config.yaml
noise_aug: 0.002
win_length: 512
encoder_head_dim: 64
encoder_fused_qkv: false
encoder_positions: "learned"
decoder_norm: "layernorm"
decoder_head_dim: 16
grad_clip: 5.0
gradient_noise: 0.3
batch_size: 384
lr_schedule: "cosine"
weight_decay: 0.1
Rows from block 3 of the text decoder, named by matrix and row number. Rows with one number belong to one attention dimension. Each number is 128 + 32 x the weight over its row's rms, rounded and kept within 0 to 255. All counts start at 0. Numbers have three digits each. After the name is the row's rms in percent of the matrix's.
# q: attention query, key and value (stacked) (decoder.blocks.3.attn.qkv.weight, 768x256, the q third), inputs 0-127
# k: attention query, key and value (stacked) (decoder.blocks.3.attn.qkv.weight, 768x256, the k third), inputs 0-127
q.136 108:136140121149169129136121126096156136185154078108152160117122131148154102176143125139123057107107084108191150126097116076078060169198113136176111134148167134127096072106199105088118118102135134108082086110098112134096189131115167171130185098110190167203094131090089106128114061120192167166123172119131157131150191093157162122119095131104123103051087162140186142120085137095140104116105
k.136 099:145140112141149131103130122109137129087123102087145101109128129095134132130094163095176169130111092168137168081094095115075101157127107112133143110078220128135106163143127167139100143152112088105058141106140170178073127152104125069099155217137133109103206119106083095067147150152155054094111133132203110058024177176149088100139123171122152112096089145195098156209096104067128050136080
q.137 103:160137114127119087138114125142166145164149107150220188101131192117185141101130127107097118140111144081120134180140130142176128086163082177170094106120143139118176102146091148121153181143126155128130117172139146108149099103115155200169150059057082137144099123134156145124171148128153127126149070150019128148048112158084142166124147117098122121068105146127102104129175100090126190156106
k.137 105:151124140134120126102141125176160127138163098101157136133171146159089206108115111171102131133142154117121150169136093140107052181136140143118107137053074079084111134044100075190126163127108183150138083242089157131152059135133087123126126123112079184078096130159148096194095145121114159128143114104118091127205163098153115126114116174187133147132135113117062138125122104124092187132134
q.138 095:104165143167082142185106173137098153093190139131114160161129153168054111139097128092141159102132122121139118169145099200080090156178165148104142206169199143137121125089135089146124181139126183101089124184166102186152035123112117097139183123128129135111099153097152162066132184097153109141131111123145102065096126107169152157107157025166135159157097172121170089133097101121144120137162
k.138 097:151143170071097188124116137161146116132103062091072224133110161083076108121155097113115116135157109163112152125092189080143131122121090101176123149150168114140172181152139114149113165130069113165145137146147078108146103183112112122146127097145063064154138151132138118124036143106129081109036128132118179127097156105091100147188101115137131127185128103150128121087086113081160144164063
q.139 101:137141209129168159136156124113122130151142122165117085114145162148128105082145140104079143128159136100112156178111149092152086092094114112108065084132124179103093164191073168137131104127149073124165131139151148098111108097147059120155085089130125160104155134098115136105127167173172198104197048175134067166104126116180114159189090131171135166186134149163117114175146189129139098085089
k.139 101:142145148133096144130089123108190162128146154218106142105191097139125136188073116099091110102072206143041151163149156135139157093146175092134088136072115140102161126094062157113117109133079133184129085188106109163080114113130149111128139110090093120143121124084156181198177122167160140176144127148177149107154097150101146095138158154149142126161156167111189147102122147129106150185146
q.140 113:124119071130163124085117127085082115125068160076065136143158173163127168120116152104064145166122165183101154146150110140098152124096120111107068143079148107098147169071142144106115103132179136089110164154149155164178083118178190170186162092115206113121115148100170157148128146200173075073135161131139173119098093162133115150098115205102073165114125102146126104110153097120125150138160
k.140 114:104094166143159137157101102127149148095149139129158160156116162138084098067116119169133171110140119163122143139113137163171164125159138133121119145070093117137140099106161131167175087151169103121141063206201146122100117098065042089074073197140075130093134137157193131143186113138155131094100112092095041142109103128106119168179145144157168164136161139200095177120168187097103133186146
q.141 097:129141092145123136114088144179057162179105126130103022113128142191125137101142099146081163085100140133133165101141117146032124093142103123115130139091109070126129118075102118106159107084163117190085133133119076129168120145125113130072133150145141134134155084086152144152098137144173161094072134176188127136105150134172182124076113169157081148121103183149092148142122152126122151122142
k.141 094:163109116124111077209070109120151089087121135162145179167148132124097159127070120124085153084072095163127140140091178117136096126132113094097104143122161063143108158109098176089174146190133143121115139138139142126123147075130133098175062149172127167096180155094108109070103083152125149103138161124095124155126158116134124126127149103144227103103096083106197142131160131118093142085153
q.142 100:109124090094109097167127096145087136111095110108134118077096127117090173136189124102169150083169085072133106074136144154118136147195080171131148119170178120173152107147190113129122106151097090094120155065202162099140183145149148128128128182138130070064065118126146062096163153108086179144123152145174156101163115132119163134158127088143182109120105193087077143175083209120131203117138
k.142 098:118187108114146136094114157151092175168139114121131178149127099113098107123183158060162128099131127120134130163127110134132095152114149155217204107186127126166108099149144190090047195114057107138155156155109129080150106156185162087138131122138185065118115193131142113072140093106086118167100100158122207215151186171165154152103105120164160117134075171074130140110116176108128105104081
q.143 113:136121144126182101069125163177144094075182154100089131171148150144117082143103100133148057142091140130139110178066125067142066133122170136180125133180104163120177131161143124133135132137160185150119154182094102142187077129094115116175104065165105091099182164138092108108119169165091125136153127151139131134106128160118124072203125078113132127125118125106113120137180084189106146141161
k.143 110:105104126182136143087134147127156099110103115118142145118200098129120155165181122097114100198149103186079070131113102127167097188131082115108104185092112136082092129146138130143208112123145157161123088144085095149151087117130146060142192102118036158095116078079127112157202186153100100101137105092171033125137131130196108124145171170156112098177149117159098087125140113124107141188137
q.144 105:096133073138125048174182075153129128164167114169137193118105144112106166086163159116127163161181095162103114143133125085105085117111115149116131143119068179127139130170104134095123144149114120132115081146113154105123135069195089091103147165180156131142109129136167180118168150139176113145133150093084143133173132176153133141144175142145070158159157143098098114083096146155091121153123
k.144 098:128151118183162142145049176092053109119145154085154125129116117096141191152153136118152106132098150132136194161119113202131139101123115161145154078117139132077068146139090097102201160079135117098142139118140177135106142124071123133099117070102097143108118124095114166133130130123120125132125140113075120108137083077134063143145126138118138144125132165105127100113124106116114057126144
q.145 106:161125083102142093128063176147101142159100107166131152114100163145127110175120150045144161157082108121120089158111134122119095120086170129137170093118058085145099129145102114122135137158145081176112142138142077155172122067140091110112046172130109105148112123123111079125163098141149103148147158084093126136139132130124096249187080165124130070114146108100192144170107171128103106130127
k.145 107:121147148132106110177118159137103170129143110069123084120138126136110191085157103125075148151164162082113150121140124131103116124128137126116061081104139118126154148117117126143139177106085143110091121160116176103114168125138085120139133151171162111119138118133150147208113143126115193133099111160105135141186151128182195162096092137152081114175123147148081152151170125120155108131098
q.146 115:155131142108116151095078108114087165119110115093141095168121171138134153096147128132151050154137184144088142212094127152108078128093165158131145048130139132080088092090126121102127144078176141175174061152159176159086116107138123141042142084093144117120121148117149200160153127108105109191126074134132139120148133116153104149161109163177116129127173213189075096169130152110105147132113
k.146 110:152117151098141133129164151038086117132172165097150126172159107134093156119140136133136146103137212172125159100144087137088145151157111101121149123104099132097109182150092111102114138114183158112187098195157159162108098101100055182062154108112122130119112125123165107117120125156160131112113121070090128206103162093121119122188086176155110143187172079168160137066134129079121173107115
q.147 121:148160130157109144096102084131183115143139170182113160101125083122148087169095135166134162105157075151142083066136156083142169136113145132156105185150120082134105135135141098113079124122044184098125158150072120109199145149164175117146143084202098176090190070161059140119079175095146091088137176154107147072099102146133122127099133066115122100131120106161133102098161126142163107148137
k.147 113:093136122164093097158150114169190092142135127174108179095079167081155134166154155130110118148132121126140110091110184115192132120110108133163119171162096127192129136132130147197103228127106092134103112098123124133115138119199145091129106114124203094104150095101110151146142113146105105105173137150156167082113145157156119122102148084068158137164112122049130156173083077151066087087143
q.148 093:081180160144119126154127096123105139057107166126137113134103119074122218112173139172135123119148127147134184105134108130101117113082090133107167129091131077122117056180117110080185157099109139097119144140081089133153100082100160134124121139162102094138084167176140165212090163165103126162157156134082115161149162132131146116085085161117100090133049114149093108132119126108123130122111
k.148 092:165112110080075118116123181042148156174102078126147162118168138145174177140107117164131132126122166167113169174114071111101123205108162131131156106188115087144180165148123113109090143131173080101144107122192106136091116146179106156109135156138187118178100132110101118185147054122148136123109097104119145126107115124139103119132129098103125095142187226179152090137127106133136138149117
q.149 100:102180177121103162110105172122143132114083084151110047108136098180136120120066125139142116112113129107136148075081127130096089082121187160111077145131139106143130143028096089114141088121098081108127191125155148135183126123093130217109135133140154121114097153158110171112115145153128144114110151127134186126094164171137143085140091104145177116150131155174096180169144142183152108120154
k.149 095:113119095115112150180105147168136173097090191220154126130143094117193111135121115174128152101169091125068142090151096134143185113087142133110048158071160129102173128099141132091196059135133152095057189101179201144121120084125082147154160178134140150113127189155137166150145116156167136044087104169166192124129091175095134094135169112125151153126148177144146120096078174158124103121147
q.150 094:190160106136111135099150143155098094147174106129137183148088120119112136168125127146132152167158093187141107036086146123117129095170111108180111133116141159119111118131154172140093172109122123128148128115075114135141141096107078141121141133126112121148127145093088110130158089090153138141167178101151138153081174103142042138104137165093144100091105181114103125094099074079138173099147
k.150 103:117113166150088141167117107091146157166115053105180099126084123084079119107154223126129136116103099111136167125100077130150168112165107122173107096138073117167184078094108080205074140165126078210184047128101087132186156173146153120133125153121144174147140096119173100166152129120098107100084050101108082179147108113087124245130145124165132139143120124122108091113149105137116092127083
q.151 115:070172083110136133151121165159166111155134181143105144057101089126140090196110107149128163114036085147118063142117130110110104124147165124130140121129118204073139133136152113096100113113082123051112146117129073065178069107177148121133116175160203144136138110149117125137068152144109113166158153116181120103151111142124143166144157069129124134096122113086129094161138162181173173129089
k.151 104:149150142141106116107097128188168125109168142141071150129136165109119156105111111093122165135123126184125128143162168111215083175103128138173185112127127092147159118149163168094130165137112080132092126137109083118164112128171138101216126138114129074112113122142129131134132077094116147165083170178164174107126183166135150189085167119117166101094136141027141111129156122155096103156171
q.152 096:096125174156136135105135166081118113139144094106127131134157115112124079079146126144132074118146138144113088147119164160106115153111115147167109149131140136058102127133066116143123177107160154081137099170073110113143123093142135160124154065058115062145075089086192118102143097133105208167113107135107139162101118090107081169194104118144114127098105157090137165198095107096122119078172
k.152 102:115057182078082119102112140144139117138120111051169148152155107133039145125184149145115172121081152144152164166100112147067131161161061152154170138113118187119079132125122086146144129142163116169162073144156099176131164098089108110083126188098097176104129105146154099156135147109132086150140095071096034180160133100116154114130104165136106106175133105154147081133084197112108185135105
q.153 103:129151148128142127134134153106119115116209134115106059151169111137101121148063125128128119065152138121186146171102095166079129141108130125040167097102152103173101110087129146111109101106128090125156137129124145076063147131116201099099059161110113112105112149179145160111146130129114109140127099166097095101133174110127153148115101133192121132151088110088166180134202126142139100097133
k.153 103:145137141083160130112164141137164160106142140169088147132139128143208047080117104174115075136131135106126052109122135118144066112162151058093078126180150129087151128117180208127131110122126184083124154139150132133141110143091137113137149087152142129164154139134118160087127185144129111107181126112137147162210107145123123099130110126081096143087121180079172137075095168139165158125085
q.154 108:132082126173121075157153180071132137126092083110159136121099108136144130108196122127117168195140125068108135121173147142104120126084167079139113138122106131134146129125132172192121112120116117138148139057110125097114114142177160129127173108115132174112185158087117141112106217155105124144103055088120138153091115146141112094121196146054111176116117153144147115158124092095090130114104
k.154 111:106108106135150114102137135125166099080088137104114189145167129116104142112103119156218155102173096129141154169104096091142063117111118144106173166104119129173115106135091111134139132165101130146154140163099129111083137123113161126166153119047053135093137147165141073080149110106148099127189091065145088143115143090121110148112110136156182107121100126182134126166111172112113144132140
q.155 100:200093119166141092171099099097138143133157157102125095183163193146071179095123159126117087095145144153163128145154111122151119124210094136134134120064109117182116114127134119112107079097139118140133113178145098075102173098110090035119177142172132072143134074142160107097196115170133130149121126177141130171145157131147188161095172150169090143155112163118193117074148152122130083164118
k.155 093:125223127139112157100105089111102158104108084146043082113159120143168141112068118125156118164147162087100093112125079135114155133116166085091117062140090131120110093167099143080119140114197194101135174119087137131119128162143186168128101069125097143155153101159130142108146148108157091148154159198110175082153054139123060120155133149134103125138196141159135117119187122207162135114171
q.156 086:116107105101094126164179135153117153169160177141170209104144115149235099125108104135102158118117151152123114072206114099121100137151121136097156118194151120140061115164136154123149128148138155092122177126097094090124139112174069179121151098141163182190127142124106135068162152149123157140149156121128162133127082174156186086144137170124097151108129109127182200115094177108129160175119
k.156 098:133176112110106155076078147089110152195144122141144109087090096093148141120117135110142132132090134192150166161107130133130099094099123141186134148133079186104122127060104150198120172192158120129155120103121116124063146121123127123115196180154114123097099158096153105114187105094111193119138129176089100211067178101128097157203198098127118156091079120106114084110137078126117114077154
q.157 093:113093097148123136165147128202140086153178162126137184173104159084120144144114177112124161108131202143133142169206151100128129116136092102122159145129105102216125151096144104147105137130163112066129121136172083086117086161098125116137083152145103142141125093107132134150156148111151139129141162209140137116178165143126074082149091086155102155163133060125187167118213152156106126125121
k.157 104:116133160155142125094119194117165162105153083143130123149132085137127081166141125149130083074112107057118074110132166118178136079106190119149085090119085138138090172100029193159101188143113118086160128111113123093184122159130163097143117157158149118122127114115113179148094150097175091140143219120157157155158108147134111098115093089165116156105147100088153169114144119196128128134156
q.158 086:158062133101119078174147105136117114064155150107121062146145137061177117081117086136158156096109120059095117115052148147174149148117149133083136161094094135152123186168131108172116074114129127111099149164135120094120179151133136183171069059096165126111167165138128101115155179129125087121080007166116109118120147034112078141165123110143198144152091092137186111131145101115130127160158
k.158 097:119148117178094171172128085184132134154159128209087129129133127116093046149161101158097064110144077101099070122147117113165134083113181120082110151151143189091120133142097165140127089149071143156124147157070113099172092133129173089198108137174165146163120136153082174139069152130163098073149134181153163141146132166055123089133110136133132147137138106077177132074137161195089131159105
q.159 091:127173129164137136102124064172137111156119096123098096109121161147171097140083075132137058149165136153164121230158094110163141134042128121123175113086124116090062115112140162113183129150083180145154151149178105094121137157128152176128114149168106208103063132167145225162031161137158144122129171141113131146146084152122142145145107153152173141108111147155116148126134149122121071167128
k.159 097:120116131111137133126152117097149066065046155089136096109127136154165143095167165093105163157083114125170161129085137170087121104175175175129143102126185099137120098111135151130134123109147102135059081132155088168052155123216115152114189150149136091142156196074118116142130162155079041136094128094102166141090189116135114112139112109096125091098140111159133114144096086088079113093119
q.160 105:149092071125155103109121124142146083150104103082159076128156105148180101148135121099113097130111145126119157029158154201115137126080135103158120117136069170100103139124154151135092117130151157139093106128112104151177098164145141159116146147088118142139108091162043138129115104125165119108168127103101151101130085134156078151123083134127031100081140116116111129149049071168134150079098
k.160 095:212155071098117084137139131163122134151164153124073093129141139078120140075130160070118145149175138133102187138119134181161122161075129138130141095135089161099105102156152124114156089088107105128112175145133149143114158148109099123125138163144103136095119171147168080128074032091099178137175169169166156107054111140098137138087106118154159140147124083124188107145123137089111083166105
q.161 102:089176099128125109120156152064117144108111141178090108121152153125112194114118104095143108109133115125101093120070158144116086103112185198101142072087153123157086115164128128198166137142095103104204178193091153154151215166151171095109096178155177139131150131137106097132076113156112163144073163144195136099094143148192132173080144090173162120114087029128122135116146143136133127107115
k.161 093:093104167100129166079104129104132125101109105134060155120168155179113111095165078123183064135109176142175080139125135108174168146147114139099118132195169111146062106119133097138041146110134176116172145204091078200113042107134134094151108101146111106142146183145128068129151127119155154081121041114145135108105055144108129114174128102153111163149083176157191177134157138128113144200102
q.162 089:177127176092121127121166095078145084124115124151160139169153126103138070079132149144140148145086102113187160097136138123202175145198106164158124111102145171123107127095145076154139119134126180100068141047115090146105134158134159112133092083080161128088083111099098102070150121153133110155121184065113100171109180127132113106086114120129150113148235077163113183106117113066086145157079
k.162 095:103092106118123156093167175060175081141083133157138109136144144079085149058230102114140079167177084084158163132171135158094156120112071153119118119145128153133093114114155156153163100130066094152146085132091100117117161117190107123080158132158118130071156120183140087189163137118145116089136112130156035050176101104175161110150141129108067201176102120088143123090155119151130126090133
q.163 089:145106163097175174129189132142125149196068101142135093168074143109136204132132130076126120101090088153126188146110178135107109120169137079125154105154092093157171132141095098189116070100094104112167162101137152149082153121131102120083154082079157111090165149118140199154163113134119110100073166091103144122112152102152138108164143156083190124121153138172170125164123068114118131120123
k.163 094:133173119081110095085125141164059135128120135136152093099109103108124150135079159133120107103120104197135125138102040165106138071139126103139143150122144130142141114153165125172122098118164117159155179150133201172096163123124104189086178123138133139158171118140089101151108063109082079075096127069095077133147184122143152105153115137088104141131198158194147113105083142197158139110122
q.164 104:090129100091067100080136106209134069111134162167103112098117125147103102121120109125118115137073133119138119106156152027157161111127110104098131135133141097085080127172096185156174144106150097031086120174108152144166134122183149144168063119090114143091144116129093122151095108053182107127161187188139167109105120158135107102093064139121081098093113115164137087151137085118133161091130
k.164 097:075155108151119109156118146180193091124091197074090189068114134099126136134207116084121146171100129131106177114185126120139147132168121165161138170108109132131128143119156115142145155114098113086158141124182112149120131123075148130174120183133160104095111106080199122176159122100062140138136188158152176106117115104151167109136131125123124043164101099131171154204179156096128098098128
q.165 101:107123121147149097153091130129144114167055100089112167125170084125110089119077125109186105101142132127077129118136129133099147152149186123141094118102185162117116125168140244107145085105104118112092155127141111146137109104168099155061101104155089133066145160161129131127057156120137075134159136154160166109136095159138152102194135146121166131098120133107142124090122084153135052189112
k.165 094:127118130138145126166147155141138073094138147160131206158139137132166116133165041157131098091173142132097084161207134128141097114140144092124042134095166208118100065176183160137157145156136136159147129158090147130162109155096125151164163160140153135102063135098135113117123137142146153163151130182136157145091103120112164092102086101128092075207089154131157055145114176079125170131140
q.166 092:138096167142149061157151113108106107118114140085085096125140111136156130136085110155138163110085108141114107079119134149163101184184147166105093147192133156231087153107123190115067117116213163122146116138144103134105156168112107068105082164073110069033140166083157079095143167119115099067183117116152138126081155083138147142203168111149142150085079122136142175175126127076112112111142
k.166 097:092085098168104155077175152134140164136178127202051106175147141177128139125116134151134100181077140146130081107130088124181126165070185182084100215187191149126117105153111175144155078093133198112087157160135125096127097123149181072134106131131121123135090118099113125188160156091126131150137111132140118159118100154097089123106114096137082153170075117114095142047162134176094129129154
q.167 103:161144136161128164160152101123105134196134149143085150178152121130100135095133184098108165097102164104092134129159120174115119175116142060137207121096073140093123090160085108181151135141165146172135100144157127105171113148144114132166096118131122152106101159102182167124122144059124074104107065079083073136095123092139150117162122176186090114105122136074115151121108101129112119170169
k.167 110:127196143131190118196158128069094151097141092052169128128147145097102147047146181092145146100126117141106159117091154178169139129122140065136083118125048079124155117179084164114191115120124150125199140156119129161120113124136146165124110093138131105171066166131127169115129131150154156114082132114136141113137152132112133118169089108120103164122122167193082143145103139120066148119157
q.168 103:130103138098129116163113162116169125101126108094163067131082079095154114089108184144115131113120143157153114128134100142156105048139124133092121089179099060157159117132115097088106093106147149106122123124132126086072145106079050150113139097103102160171193090098124097113162149166129133097100119129050161117192159097109149090149170099079171114110167085128145204068153170110152134158144
k.168 104:131108059151120135075099099153157144163100075166066086116135104146173133158088148152121091101144101132122084099085119120130141123120186171151124118194102109113041087058137152120115105154105142101094093108096153090143117181205155117156165095162137180138143110110060204108102188133188116101164151179114153172150102136121178103052164132059115129095185133152115092122165149179103150109136
q.169 102:165132182114136126107152173083150131116149136111178098095042135101151109105063157135140120112074136110082098074077131136144162133115112087166141083170177117162097172171123189144078129139131106118156181059094161119101145121117174180140132082104199084168128103119168127208120073146162127119180146110134141129118137097112056152134156109122166111098149135133152113119119079093125083159145
k.169 092:094078058136079120138114100109167115139079128116174151094155169071100168134181162099070088147159108092121100137206099130116130113172083228164112205140138143145147142121113099185120134210138131133139126110112077104145091128147133126092073146139137128133144109126103130158147102052088092108114109124167054132189187129218110145082136108175147133165100169086163153126088147134116142166083
q.170 101:152115165119145173078128134099150155130146180134103150138135094121111131128189104097104111160180129152098156140095125086088131149123169084108116126129133124102149138123131082151133089182106133177111057097141140155073179103115060128152227097177173176172151126083086171217162117096155119090134110095127109186139127136144151079148128163142113096117134205125111142134127082144184093114082
k.170 098:121144174165181134140154158122084087075177160119217107091162125144154139127092105109154129141123168143145154135082111122121132129156146143081090178130094076109125136109134170087172174165213101123141105139107197128112153147143115108126138108155086108137164093099195177096123076134158171104101152171126095161048174112154141100125113133147144157117139090168121141123121107125171136126058
q.171 096:111127133071142098138131075167146162117122177159119117128159128048088135136124159104112126126188109139136123113134137137157159143145135129094108115108153117181147121046122119081108149058134041157112145149129141142109182138102116066119117166137142132092183127143110104081134153098108128112108118160147093142136168192137175103108179133097096101122104154162109071149125071137180057136169
k.171 098:067136132153142152113100084130121140130115094151149132093150154143133124105140130194122081154132137111054067136109141036081139095148157107058137152155184149133168195105172141179109054151135123124151123149110132093169123124222181148173113117089098128151127122127098136072156156129168145101111181145154156143141113127137121046109126081054122138141139084088083093114151138120088115153107
q.172 096:068168168117108163186102096101081198129121141114130126115134173145192152123105136220147122156148141183097089145122089136109143189181189124123144118147141094122125110143121193051121137155099102121145134111099149145145155134101162136155179117182142122120130163164119121074119145183191085125096156116137201112131096135093103187127109104119139109117129071160119110146197163196116091135162
k.172 096:151104131107118082115218131189119116124154149102129121135121124178173095149109163116093112117127114129192107178112193073098132185103118134137128095166157157120127105107156124078117131179101138140094130084175084162133112155105178165097183159090159083120101146096132159137136106173145106083158162115078165155108125179116144095076090095084130126117079100079145106096076115181108093167121
q.173 091:053153140158089092111072130122136080206165159129144117104144119099126131118120112138144067101149114076102130197161176110142099095163134132174103054103129183087107128036121124101142124119067136118121159101121095140114142134162143059151159110131181146116099112153131133095082163136082160098170083170185187092095116101167128108083103145154093125140092077155122089125179097116130134103160
k.173 101:110165177096179109087160140147133130111152168019125192215154078147134200100152135090083173144108142112140117143138129096081106131130137085143125130084146133075101137144102090149096153136109133122053109151141138120079067042098136163126091102129151123102109167100125129118171057153096055116141208172139098119133130131140083157140133180161106121100151108105154159122069099071125117104145
q.174 100:171117133182137159103108199147129158112128105173071082145087158155113145176152121160104153131099110162149162151183123178086085082124165151107145127050133079100063144156050115135116153175118086173093148111143139139130076128094186186102048132066071150142142127080159152149134135088159178123116112107074138119163118115181213200116136148106167107140113132208187119100115141095127128152166
k.174 100:131165093098165128149145148084137152091112100112117066144078137156072165091119160155132124132096128123126148095111126160131155113164136106099141159102098110199159129128167185149121113111159124152120041113109194133118070129118111146139163088156136152135162209101122121193159089065122154097157152112116134138085112103138091164146159136141104178106140164081127195174145152136165137104091
q.175 098:121118120120102133076116114126148148145111086166108079109124100160092189152156121093149094148164152129091128120161079089072149140088136137122187152137129125078116108157058159069100150135142126149115099136140094105154095104146116184086167147123126138088098080195077183193151150154164064129128201124085123123098149090135114123135059182121086076141110134111105132189130152154148144107133
k.175 095:162079137095165130127141153135098108142161166099079072152126142128119154192123145093151142145110121129121145093193129153106074146123087188171130107086145133118159164091108113085124125128088103126062129093164152134154119100113136164148134144169167167134158112114223177119122059130104154134084221111088153092130150124089138101121115124175133124122139100088149079137104124099104083133150
q.176 103:146131107092144055130124085162154094069099093069125097147162094101097099073096148134127133092181057123184126078177165150133126128092102118182127084170085154167164108112167103141120138151116096141048124102117153173097112134176177157170172112172126124127110153091117141109110112077102112132150129122165121138125171103138166153117166076115169129071146135157078104140143110127126124108108
k.176 106:124129151105111151099143115107124068128147169106144098102120077104111058045115153122141165148119109121156179079178148135151145099120142097107154131125143147106146173124136120217166074163097102123132127110169135169094136161146138143154103174146150129138122096146081109110124143162080120092109124058125079131129181123158105173174104139134142207158107155147120156096061098139124085114086
q.177 116:127158116120042115177139083149077139149124091135160091166148121150135214048108188121070078156111154188123163130153148100120128147113100172118108125105159149127114169116127113107127094147180083174173150121135104179096102108138110098099138193062088131156115088144124066134153108165144120125165127117107073090120155165110158226117087178154151161139166097151110143180171130088101085130141
k.177 113:186163124125149098149137162109096147110144114155151132106144130126124176140100172144122097150111120149170172127080093145134162143107120175122117112105113110151123143049178184062110113105159089170033088149143145125120122160089086075105083103124174117109131119147099112187128062116122139146156116139135115175104117119106176135077127104145183181127141115158112177135185153145119105235166
q.178 111:159141128124188119113170116103107100123129089137188155149153155124180127118109133103142093103193143155112132147104130162137202147108099090079111118150112092162138124139149086077102105104165158060196120147105173145101149134137134131169150068119143165187131108166122139154175190124177146098064067143118111111084169086115077111152134112142062142148099140168132159061139139161146134163165
k.178 108:142146166145175121110176151103104128119059108123199076135138098169120200127137162123153118098138171109129123141053068121065087197105091098132169132138079109118098083117130136101099104105161165113202147082098157118081167157144106157089119132145131121124178108125098156144164119101140102102169116129111102143095184075148158104157122129168112104172132108186132169090146198170152135141172
q.179 110:116151071112106117150103142139102137058119171102125083134139087131162167102133082130074112092115159151103135149163138134087115099128133145077135069079149145092172124113129153089154122151121172130127154156147119179171141172088112099218117141166130133111147180087145155146058162160140161147102164169152200087142150179169201138087095109145110066133157131137139114143192101185135148113194
k.179 108:127095068138114159090142177133184153142171142207194214117118167133240127090115091144112119143117192115135066129071159141187070108153147050124137160148153132064103127137188131092137123154076124076108145176146127117086068116092088138196161147110152122141142119144185080120123107165169124146150130126177151127141118121164115149180153109124169140133123158054110144127086088085138150163156
q.180 097:140120170127108103135155147134115088112128152166113211106065129108176149165139118082109148148132096076101142152152129096095124123130123123098182145106185101128096141085132148162140102162078106163162074099138100080178071059133078153115082090143114139138125089113137155144085147098147114115152128092126043094186108117149129122129126136051084128149155116141161097136149122136062099145185
k.180 097:121110134126152157176034200119148050188128140123144208113148158109144118104148147113108143125146119153111156131157193123128163108115170123123104109111104137142140165153080129120140182069087079132069160172178131145124129068090084123085114154106127107113123197072184186127118097109103130119148154135155169092117165174115118102109101087111166073135091122124176147130104129128063159065145
q.181 103:097113149147114166128128144168165090079122115117144121088173075078063074189091071235134159140153060118156119080128110127129128088132136111117140140157087057123142087134133167161107126087040129059139142123173135123087151166138130136163121166184115141123138170144098144105115210148133104093167121125141155067131164162173110110144142123032134123140123190120097149135105097142136109104057
k.181 099:071164132150150126124117118118162107159163131151062127130098103092177062148157101179171171112159085108134143074157174104138104141134121102174117113192093122064114146128133122116148113141070143073142103086122107112143148121070163184145107123127130166099102092164116129051121149111198097152127131100117134124121141120152108099136124121122084069102128131094078125087102158114122163134150
q.182 093:077144126137128093153120138164086183096109109161072090162141128131131124174138076077132110116056185113110062121151074103132153124106128125068135141145108139104136096167093119102115105148173172122199158094185127133175170166132149106098104122132075094122100153182167083134093162075148127207183140096134128061097125185137157095136127140124136098142111138116126149093120109112150122117101
k.182 097:103123103151061181079143115155167133135107156148095102084126136133160087145150091124150119123138151170079048139101141091107057104150136125121110084107103145097120131153165079083146139148120185140087153124087078172131159075121115145115189079121107189127102123108116139065179146102125092110171113179077154097075112143100165084124111159095141118111106090136149175120141184154076125145160
q.183 091:094121162153099127160125132145132117111132111118130153126121170130063179132096119138098167166070102164133126210173185143110088128141137139159106134127108118156124161078142137087121150103088071162080126148155113131163177130193123149149128121087149077078146152123200169083090147147137051111123153162146128098124144145095116173111230126146175140082165150156149129164197122133094128115165
k.183 097:121144192134155083148084060151115124135191097176129216116034116068133135104125132113089117182099145162152154092163104178185144117148140136129114191181135135113146174115169132182160119158149129139131115145098099116109167113105139094095153137090106085082131137115199092157094107137093119173135137094115110138112096200127163145154141142138139066050144164163163108102104111072075111149124
q.184 091:169096099181143102138175153118131094192187055043153130103096207166165132048127126118106100177169210113125113113188128117129149136138070143170092146078107125087145148073107104123131152098121151140200122148156128137140067093180144131159129081130175130146111080140135182178124156079124100105130093141145144111135109127116178140126103122134113154111101134107087176188182164147118087151084
k.184 092:052187130104153122122124122104114163151140161113158116129150126131113166081148171157091174169113216149111137157165118164057143088115110147139123109103167176110134180105133121122088103149135117140128119141166099093091139175164130086136165084151139094103146141079157135185207115191147118159130134137131122096097093114075110102136181131108137122199109121149146093133163084104113180070111
q.185 098:162086147099126132121112104095096150136100107096102096128072190110100175099196081105099132130132172103104152106133098144138154097123059116145139142095078106135158119152143128145149170144193141139106060211121130111092121100112087095101124134035122095208094123106119114132168150131106123119141093115197067171143124161135144154165142159161155163175160140093149101158104117141125111135057
k.185 102:113133142104129133126134146072115148090093126154157090145137132116082207048151180148084143130113109102123154117102168130121156085114156117106068116104091107193149154182130157144083127109192101144156102090135189075101170086115120105142132102124148149156132136089119093157140132148151143166135034131121161152147125170115142067088116127090121179153095141176175126136188092190082164123100
q.186 101:173099157075139107171137189099061135070114079117124099152135137150130130145147113037099140116125136175124161094109122185147072123167185147144161052115100095074099095087120132133121071114127128149127090151121153175105138128131123177082132155112083102113120124159144076128197101121120142183154116161143117172129140106098210126127101158170127123108119147096127129112111113139163139133119
k.186 130:133141158094153146128154086133132159055077088135119052097122113139129179155066122143133067119130109169128115087047094159092170141118111178075120102112109089168166091077188134064074119127203137112173125153081111134099185133105127111147179145123102146140189103138095098125157091113165166083160118128086094142133095091094176128130131145158165154121152069182128189077139135155142117173104
q.187 098:089140125141123147119092064087122166186139088145118188095080091156141099123120124224203132090126167185135144153106181073067105085193062059089131136154118117127149108083105175117119122091117134080134154124092150118139103136135155140170130183119096183134103116168104107108145096063124107092173104134124109138120139149094106125153164079094103147111118106089153150102124065090120150143140
k.187 093:124190147191108144089136159169155046171124104105113142125123095128137134155108122071135164124139166090146098152171117103183132180096139087164198113137177099069114119178133074127105145138083124141087143157167094089136100087097171153114143177103100174104115062148146089124093123069128076173162118097126162115103155071131122142121093135169138056122040135094099143178171089111100160080155